A small class-conditioned image diffusion model, trained from scratch: 32-pixel images.
Rows from block 3 of a small class-conditioned image diffusion model, named by matrix and row number. Rows with one number belong to one neuron. Each number is 128 + 24 x the weight over its row's rms, rounded and kept within 0 to 255. All counts start at 0. Numbers have three digits each.
After each neuron's rows are labels from the 100 images, of 14848 (inputs lightly noised), where the neuron reaches its highest value: "patch colour" is the nearest of a few named colours to the mean colour under the peak. Only what is clearly more common there than usual is listed. The data: numbers of one to four digits printed on busy colour backdrops.
# fc1: MLP up (model.blocks.3.mlp.fc1.weight, 1920x320), inputs 0-159
# fc2: MLP down (model.blocks.3.mlp.fc2.weight, 320x1920, transposed), outputs 0-159

fc1.180:138099188195146132112136114118153098135130120147106115140144127131153083069142130101106104112137125136080132112157140131125145113130124091172179127090096137155134141126174116125129130184130147140134140110085149139113156133175113151118096100153103160163162118146080109129138137104157157155103090143134103155138124118130154124115173120122060130115113111122092124108161136140163117117167136144114149127164152092161106106135070099154111119126127139133129142147138124127099126116128139
fc2.180:141091182057131140144124139136136127141116126085169127136111112106175088186134117109154111133144117149117164095130121121138142139131134142078090133156113128119094122144122164140125122127109161141096139099143152107151077138185148167135146129126105115112176111097106147122170104183095110138134213124126134089116114087113108110139150146114180141100125120131116145087112107132131107133165144106122108115140137136154106144096103120090130128161156115127115094140129126117155121133134119
patch colour: grey

fc1.154:119139112130107146116116121121102117130144090111149109140114143130129101166151089120117149120144089146012170108090134125133104112126110134103068122136141147125110116115126109151107140127069138087122127113108083121133087111166147133127127111111131128117098147118115098118107154128142181116151167134131121151113147082100134139143100122134155128129113093177088106140185088135173115143144124116125120133129151116136147137127105120147141151151121095129145145118131102093116149138133135
fc2.154:086107145118121122117140128127126110106130110126156146138088097166120091141113139134129112136127127120123173117153116137162110118134109080150143116161169130140108148117125124105136125115103128115105116124141138125093070135074092116141150138125161111123137180114102083130146080158086160118140121139113113141116108158090110173136117112163212103122116123175150091092154141137164078158119127092095142098116142125144140124126143143149158103174128103149136127135159144138124124095179105
patch colour: white

fc1.631:128167125111118127136129099154125187126138107129135120154101158160160126153123084114138134106116111132110135052133139137107123116065128103109125138149135142150122156073078122160116110150136128135091205142095098157165147106074099161066105119124096158068161118155132128131154153103111169112136147092117117132176155102126119108142132145117170137073121121106128166115116133153157139130122096140163118118132095074126139103122145117090110134131154122145138123116137135114107145111153111
fc2.631:108163122135130120176144128141106138183111147123131139121118168146135105083119178132126129146128140157109142151143121114126136130109111126131105092144117110131139134144125137102122131123123115099163115131145120116120116118103111164135119131121055116172117157114114096109135141144141133129098101142119106188094145046122125124113138156117080129162156148141121189123094081136118138138125117101144140096132147131142124148114121088116130192151192113134116135130136119099121157126136132
patch colour: brown

fc1.162:158123073112128137143110136117112068149136132135082102128131103123095104211126140144121116145125124109100159097150141112150117103123121127133115127089103141099121104127127087145103129135129121079122109156131097100151155107090115119102132113128112135133148143121125108180145142143143132153112172123132152121121112117094126157118104147132078127128106102090138116138141081105124115103133129189129156116103138115144148114145149128128128131169128081123120140108130135105126102095106128
fc2.162:157142107115106146157133140133161218111141138129235103148133110120133135150119098118144141116109141176124123146123134115115109138112142073128123123163080179143121146133115104109123135162102122093129078103123083126149091143130116119088125126135158150124182145131124123136144140129155137142108110163118144082116082130132129110135146160117192134112082135158134097131066158122137069161129133071139139100110119097173127131150125158112128131114116115142125106132150134114094098042129123
patch colour: purple

fc1.728:125168137152106116113110080088154181134166141160105094144116132148176124121128149074095111108111127157146127087139164132150078115089120133125112077142157110092109103089147142130082116139117111139121135136109124102141145106102137155121127156103136155145158096112142121125116127140140125138078104110154105150089089164120136139128137115153150144136124130109141103118126143120161124111108129124119090119126061102129111168146159126106144173139090116143125133142102133124106130138164157
fc2.728:121148158144129165095143140134109096145104105141149120144094129103146157152122087070140109118160112139136123116126168130127091119121139112135097182145168165119125115156139085171096174136124124118137141139155143146118144147151123145114139126134151123129181140148129126126160164110135163142117135129126136154113115148167116138131120145177105153105148103170136109088109114109149113146134122127134139135141079138159159118114134103102121071180060118139127132152132104140111128097138143
patch colour: red

fc1.647:061108114107126136122134109131150084151145158141124161090135109123116142120097095122120191091163127099107109125110131111146128151122120106098157140105179158127123129145106134122104178115121118110158132163124160114146163116110106134136165124145126123122118119133163156130126094126127102138144120169149104161112195150149093144122130133141127107112101131116084131154109156107140131098150142103099129146144174121094100107133157101123090139095169103104119209173117167131145113130150141
fc2.647:124138120130138083100144127129077135128115115133111146110124130119119085101086104129141127114103144132063118131128131112113156120131140150129142118133156102111158138127153164140123101119100113117121142120108186141156104134132118175131140142129132109097115101102137091122157110147163138120106130121133111102091218112167109147134143101143133089158121103146115164142168137134107150202116129166133108138117110135101128105130125163148087091142151053133124059186200129135115095154109152
patch colour: pink

fc1.312:103095151078139142123103116124132129124147134125171106104167104166140113094134127139127085143102147124095127125144148147137130172111121133129158101140152127129160144153104125139130151129077076130137145137163131128098160177152128157147102099124167157184159145157142143138122115135141124120147081150132093151133181118111088145153141105147156113144136129112134164128172136112133099113132146141150163127150150132130087163151090128129128124128127139092097137162103125129124173133100113
fc2.312:134113127112125114149123123123085132117142112144127065112136147143090171164113105129106096114157121139128150169152133125138093120104120098175173129092073073148089126124129096104141136155098151114116151162102133164155157136151125140101142133138138102123145162177130118133108165105102107141110150120126147167140082160146165111120145138143102161119128131098106149176103127134119113098115142088120129134109112151099156132105134120133111123120074059130137107136139120149095187158103122
patch colour: brown

fc1.6:139125159122141125114106089114123139129141128136161197127129092111099175113161083123121138130157136132108087104101159129146133121109123150144066113124159152081130118143145118138126159117170147133081124108124121121092126061123094102084143106114115096120113113099153117134106133140153116154098112116125095101112135116138128129090149148145175166118132164135143127099140146089138103142154128116094133113146078123123094113105123106108153118190135116144135141088109145126086115137123166
fc2.6:117093152121105073150113110145155119122146126138092101178151128116175147121120122090135180112121128141116117137130100134131161136139133116117137115128156161130111117124138120124154129134130104102156179065112119132097167133100108087153090125154112139159140118165131197122157170117133137127098130154115164178150173129071117135146104114145098104110137113161138107049100155128135141125134107082105128118140119150099151099105147115105128165137126129129110195160147094110132142133136097
patch colour: green

fc1.203:140103136102088140107121112089138148062139062141172137132169189123133118126140132151107088100111137156211118103105121143144132138117091154150092092127138081116064126095127136128120156137111142126119126114083137096134089134151138122134118097129135137120121108129098110122121140140112134138126146135152115087114114136114113146122155120132118141107082108122071102130130117137168084156137146138131133128140085094111117122137169096135161131154090129131108116132101147127118139120140151
fc2.203:149092122128118130121151136128136134069131135114104137126106172114121119136150113127132047106138130090233116129138157136120117119109132117109131179116105177132129126114131141113128143156111155121160116097119131107130153133134126115146137133124117098123120124112100127119115135150125131133128134148130119146128151113163122133138118121143142137140133131102114125118124125123085134093097134119127141120113127131119087120109167110133158111119064157131141173157128123099116108120100134
patch colour: grey

fc1.694:127108098132111144131104134115120084136125114162133123124130123131148102160133162123104130123162147122173126119126147136166128134144112100147137150083138128119115102131138118119101119171099101145120068150160120119124161100099098110136196120145151119156149143132117162122120109134089109156113140141127111129106062154140131154146109135162128103174153129124148125128118104128155135075114159104129116153158168137128109134157150134102152135129099103136157131150118119133138058123160144
fc2.694:117129143143147118074139112145125109135150137115116101106141104115152064143150109162148130124110135185114113092140102117137146138164161148132123087168147110150118131132110167117115140161116118086125064146136121143135127132097095084129079120123075119131124145142118134133127132129140136127103125143137124145138114141109141114140109140159114103106145118119120112129100104118144144121119116126103120132122155142082176118126141144086127152134113162127109136125128155157127129136116102
patch colour: purple

fc1.594:137158155087128141130131123122096122121130139139107188127147123126097092166124101125128108130095080159146151146119114139168111088126107159104142106191103162105112096095121083152103143155033117126131119125124145101155099114148166114108118124100123112112147129156106124104124108111107191122127175132108155084115135117075168111141130138148158122095116121117101076112098101143098109165143114142105134162129097094102120088116124128110115142151169077117131136118134110162137134082096147
fc2.594:151067149132132123126123142128182140135130136089148167130106091161108108165144160100136136115120157157095181156123117128146137145128127146140136117155121133130123140130132076102138138141090118161104168106140176136114122121185112131124137124126105117107103120163145103143136139139140169119112130122121130119156088133128081151132139127148154147149110126154115156104096121120121147128109125148136136116122136132127139130137100125122131119116100147135130108153147112255114128153123111
patch colour: white

fc1.139:154094094112147124115130122116109040132128131127121140114114130135077122178173119142122110146162111122132129115139132162114134150125098122149150154149158126134155130144106110121144111161109157120140128126061107131124107137115118144128119130142126153121172163161130157077149137138119137141135156121132169161104114116057130173121145154114166150139115134067101152130144138142125123149158159116138154146125113130127133133139136127104172142110146093141136134110122109136139088085100142
fc2.139:171099116168132130123127129099133172150134149124134106138069136132092081118176144155129091127121114144107144092121118145138129130153133149171098104085148119128122133123100152126113132156091133138125144142191108104106151126101108077114147123126139098144184126095134117133148166132112128118120092128130152090106113104190103176139124133142094141133104137164122135154137128124178117146104131122125120137135113119089114122125135124150158121172130163136130124109117111135100094127149119
patch colour: blue

fc1.567:108143119145124143121117124123100138131086128142145138096121152104081120136146068106146107148118129145166155161124105107142163101107136130142123119115106113139095088142120178109135139154149105099136129103128094104098108163122098181154141121182182136124140133131110112170104154134140125113195127127107137125137143133110132135132105108119143129117135165148171156107144143180138121199118221106139105123165121131164175118163125121142136064109198101088158106132129139145141140151119132
fc2.567:129119118107106112156075127125140133077124111143067105147123151128116166123134179147143135085118107104157161151138138126107112143111107127170125158151154124117179130113086096098169134099118126099143132119084117152107169152134137143124134137116158118139113142103119113124117175140095137139115135137131129152151098109159132145143132131113156137169140141135137129109142147125110135057116140205127129118095130116150115111131102100138139178159147101136127141147146158109134139127116109
patch colour: green

fc1.333:129134133141108123105115119115146142120131096117138112141156129136123126134103147143140117164141145125108184167160126134143101117143095140088122136115088137123164100108139120119105143101102187155176119136121120122201084084127131158073128116118116137098122077201114125129116106146084144142112116158117140141136150106135115122096135121175083105145111108105075102134109118117151117123125105117107175057131089108128155098133110124150148113136125150141078144114107157125131138137100171
fc2.333:145085115156164134140115142118157119114125104119142104124145168138052156123107120139130141138126172129119184195125159111119117129127129134183131144134122108130083124126126154157136140108138131141170116125141117159163151134103133101125140119122141169118102083111099133132134079110168114118130131133134141163122127167134162100127126125133109133136139132163123123163122133147158103121116130161129104085140102140145141131135153118102126112097128144139129140129114143103124130149161128
patch colour: black

fc1.361:099150146119119143109095114110157135177124110138189094130117115148124151127205126109094179131109097097119157108107128111140124107164102103118093108132144133100119091123092127151113127124126160148089116113146190123123127108162147169110126123113140131140145136104103132115118135133136134106122119129101137198114132112109160124107093092139107082125133112104098081172115111091151096118139132110088110146114133110108101099136130091129172123134168140125122142136106072138083153064113133
fc2.361:092114127083155113146103122124133112166144085108178122153128162140120109158145141158124143112150111092144177131141114134131136120161126146150125117135089114116129138118117118160124181130165145148146111114112106118097174136101119135128125124124156140154131138131205095121160134187120129145107139134120143167092129113120150108109133130149083155083151131129115106142091147124158138144120100165124113120134159095173136155126143118094127137110196137112125150112119143149137152117173114
patch colour: black

fc1.74:106133122123162144131135140087127122081119153122150147125139150126140136114139097128143142132100157128117119119191098159140133109126075126131115129149183140172127136045090103144120079099115143078136147150142136104144117141142147123132113125157106143135151131133116148103159095135160160137107122192119149149151113088117118141170141180125101134109115117124116092119124159065129124164144119117141134121103173065109154143137113131103130091081108129130132136129120138106141131139133099
fc2.74:164118087089115134128115120142142198119114043116186111139128096149147140136146077137151118150164121153160140137118167146097165153168152093154132147121131147110084130123132108145101151150141135182158104105126112079151118130115132123124086110109127130132105141121120131119115127119150075116121130108141152123077132125084109125120144146132132160097121122140128088120090121117131114144132131160099133123135105119149154121136108132106118153118086123139143158104126127125156119121124098
patch colour: green

fc1.31:118136076118116150116122112105087148121134139136102112130117149136150102222104126144123151164126131146135131100116122116167076115114109120116123132108137137116112092100116091163095130098113122122142105127165123112142096105147161142095154119099130126113106120130086109127101159153105147121142215083142117140155150132114120247149122122141117156138117119111117131127167093160166121122138102095105132153111108100142117131134109153090178111172135100145162134089130156176116147110150150
fc2.31:113122103145148122081133115116108108140125129093120111129082094093088114080120139117123114113122200105053131137132134126142118128107116151184149110181191130126119121131116096123120133112143117115101132104081170133136108129141122154125122125128128120100141153146063134123105107090135166129108031132136108151167106145158096189128135133088158147135117129172141123136126139141149116159145117131126127110119121122152112117137104125121153099121123113145130138102152159125140201097153114
patch colour: white; pink

fc1.747:137148148091150130068113112112131146100112113125178169093131147130087137104156083163128134111113089158094096142086096115147122112094124121117128111179131172126154102131084168125126129145091149158122115111133157103137098117133121139147116105127144150104186117124151177076143131133121138107137111126135141114144134124132094131124099105137186111105108123134121133125109150092096140168131135090112101134124096128144135154150111100112107124103162088111139149136122115136118129154120140
fc2.747:108128105128140114093128124097145093099126129138069120087125141129081113133160189149107125118118163103092127124127103133149137128128149137168152125095167114129130130121143144105106119161138117113130157178125119127121203128137070142146197126113139087147181150091118085133125159103136139128139112113140155101138141160130135101113118119114090120156126118147146138126159135137159155064162135176132144109116144102142101107120122165106104083173139143142119118130111105125126152183121111
patch colour: green

fc1.239:083123127113173128109123115125126124067160091152136125137144149133125148116150129103105176131089102071162126151112128167130145142151110120129101184149141135123127124146133097135124137128107142085138120122129161140153128083134125114116169131092113123138141113136151164127116169139132108163135133142153100156148114116187141146100125114131142094145121143148132166165134152105141149161117136116147143163142103113131142201115184146082169114147132106173157130124117144098114184108102146
fc2.239:100150140161153112150132113138121109072125179115133062124146157091130129150177125111139117159125093167153161141134101117139117117151136112141164077105101097125131146130108125117130117125099127124113130134133132120168125112120158127134111117146132113122135122158135087118123104084124152122140133135130085136155108118126128132123132131110127132143150109122120123175087127134113128096126126150116122153140152134087080135128189134145139134089076187124141108134115119175118174125166107
patch colour: black

fc1.593:119106129184101143103108077110136108131134125139125149120130138113121128147117093148110114099136132120128121116136160132154123145086131159131152133140129126144094128112115126131125105109145131164144129112139100144113094147137106165115136115111158152142136089130080135146157083144172159109129162069163137116117096126122123162131174094144092086148093122165115194111113098116139105131161148138113146120123104126129104133116093088072119155157149086103124141062113082133100133163116146
fc2.593:142222139120147097165138136141128147085119113153162125140108076158112115140145158116121144131130120097147121133123126140139135118118123133123103130139169082137089125126121100124130137116111135098083080166168119145133109135148120066124121139115124092148167118118148122129160140124073089121144134134123104141119118164092119120139142121101110080114149115071117078145116108125126127143117127160136151105149133153122129122140166120082150126161149163128133147159141102117160130143091164
patch colour: grey

fc1.261:061107095156115127123140123142124127114121126177113119133124081142113115161070135123099143159185170133133153131142142169127128118133126144079146141097157116144106115140158104118126136144117110116111119121119152134120067120144116090092155111111107150116121146206126144140139178123148158119138165173158094091138152095121103147137150153148132120117113118116100168103155110174169102160159143122143137132174151111130153148137085104124104114103123115163135120105103138132137131147112128
fc2.261:091092099097125131160125139135114144104128113057162101118132090117103104087082137128126132160141117117131145103118129123097143129122114152115096128173131125132150140109120133093130173159105108084133103151113208121141150134196142137124125098129153124159147146153125122105092136140142085128104084135109079154136137109138113115117155134114120148134131152136131156085113124113123161076110118166131157135128142139188116123131072121143098148143096180128130174093118159114147149123151141
patch colour: grey

fc1.595:120159102109122147060103123114139193107174140111188126164163157116137101098129121127080107133159116109148128130115133142140103113110109106112136198150140137097143148122112067143104170117088126104112135084124112134105076104164107132114167134166105175143165145158131107077129114133132118174135097120171123127161121120136097140095125157158139134116106111118105121150156117086097093177114105119112154129121112115109104099132108119125138148097124109154095127146102137108086128157156160
fc2.595:102177122133115155109119143107120095090110097091085147132165144126171160167115149149144104146096123131098149170117098132146119120080122161118123091116148118165124120148121095129129104094083140095132120100148118130108176107151138180126051145110189069126160101117103155147117169151100133116099136119113125126143136106127111134160121107130149140114127117165088096116149107134142080124114118148127171074137111174124077158150114139113117087166117133150124142130141128107149089114128113
patch colour: green

fc1.27:177181112165121132122089109086115089162146135096115101136114097117136107131111131133101123126154164096120138132121137149195124141120098143129110120096118130090127135111124124144107133139155160102161109125109133118124159081135169105128154156144164123153130131134151106119171148109133114147099149139140147110074128116140146153111073154146075108078129145133129099142134120095109174116124137143088128122107115142112121134152129142132096148118114064170154172108103121153116110123129178
fc2.27:148143146142090122132135143139113093075122130093168109141093099152100098139106162135136149082134129130092128121125123120126122140083098133139154122137117178134107129110133101097118152111102128085163133131143123140128160142096135092146131139134146141155126115127136105135095118148122130123135114133116107157131131144075097110150120147148163137127129134175116134089124120121145099193133136165112124089130159115156129125126121142122066131189175138124140107131137131112136154099159139
patch colour: pink

fc1.306:148146112131138141123099090114129170136115133122096123117148123121133123152140118118117135115087095124084149113141121149144127167105111155132139096070145148099098124118087183120115136107120140135134156129101134113102110160107160111180111082115178085157164105149109109122139178151127144178123157066129119127116142134133094137126175090137160176110116122145143148135144163131144106119087137149142115120164078113099133098145155136147137147104140113132109184127113135135103134095132132
fc2.306:144127138114114159142104121141157136114101126127129140120137147141103149125113139102121089166176141160138156110117142136117123114110121139103167171141112118121089112127131142093137149104076149075112177122118111127159131138185102159138150140133149145119155099143084175127153164081113135123118110139113096167129173134103181116108125118088095144101172149156142126140066106126136094149143113149106110086134106138084182122138154130115104128071097152124119132085126118118124114110176128
patch colour: grey

fc1.111:151130119129123126095120115105111061141133109119106160131134115132096125180144131146096079119125090104091136124130158122146119134101096141164148158141143174095145107115107093125121145167085138090128108152062109110131117119136106099093116120130127137117174149124149156075151173113135130131123170143128155149111094081067121152105128099119161123111112128096129102136133122111122119133135145134106117121101116126128126113157133135135125188131121094106129178118116101149121072057115133
fc2.111:160126117130153109124106113139151197160120153137158143125134120172105094139183130132142092143126129142129144107118131113152112120088133113155124103124103108133122120120143133117124076182120142116119092139157090121101154129124089117121128120150175136186147144102107109134138188138163133120108104132135168099105131119196134130143095130133113093147086130149137123135111137123203099125111118122132139124120125089129136089160129202136147131148135144138139112120084115110095106081135128
patch colour: blue

fc1.88:123153118122144123110123152108117136092107112133138158145138123124070135152108130137110110118157090152135117098113104117150103122103128103108154102171126139123133111146136127147103134088098104154129184121093107104168118142138144137145117114067126175138167141111111130096136143113150192097163140124109139095124135094117138133134106096131165132105112145115149089115101122156132133166142137151161123133163124128152134159184166135127126185141146103133127129135115111168115128103141145
fc2.88:151099126142135125102122129122127171136120144083179140133102097128169111157113109106144137101126154134125161145127108123130127129144136165122114093138103178130163123133121103125139150112079120123142130171088135111098111128141145084136113126120046151117090136139119154138135121124125139134107156127152085126148145112116110122135142117152172147086130133118119144170066135135133145173144136119144135138135147143152169122125096106099112125151083118132132151129151129212132096127166129
patch colour: white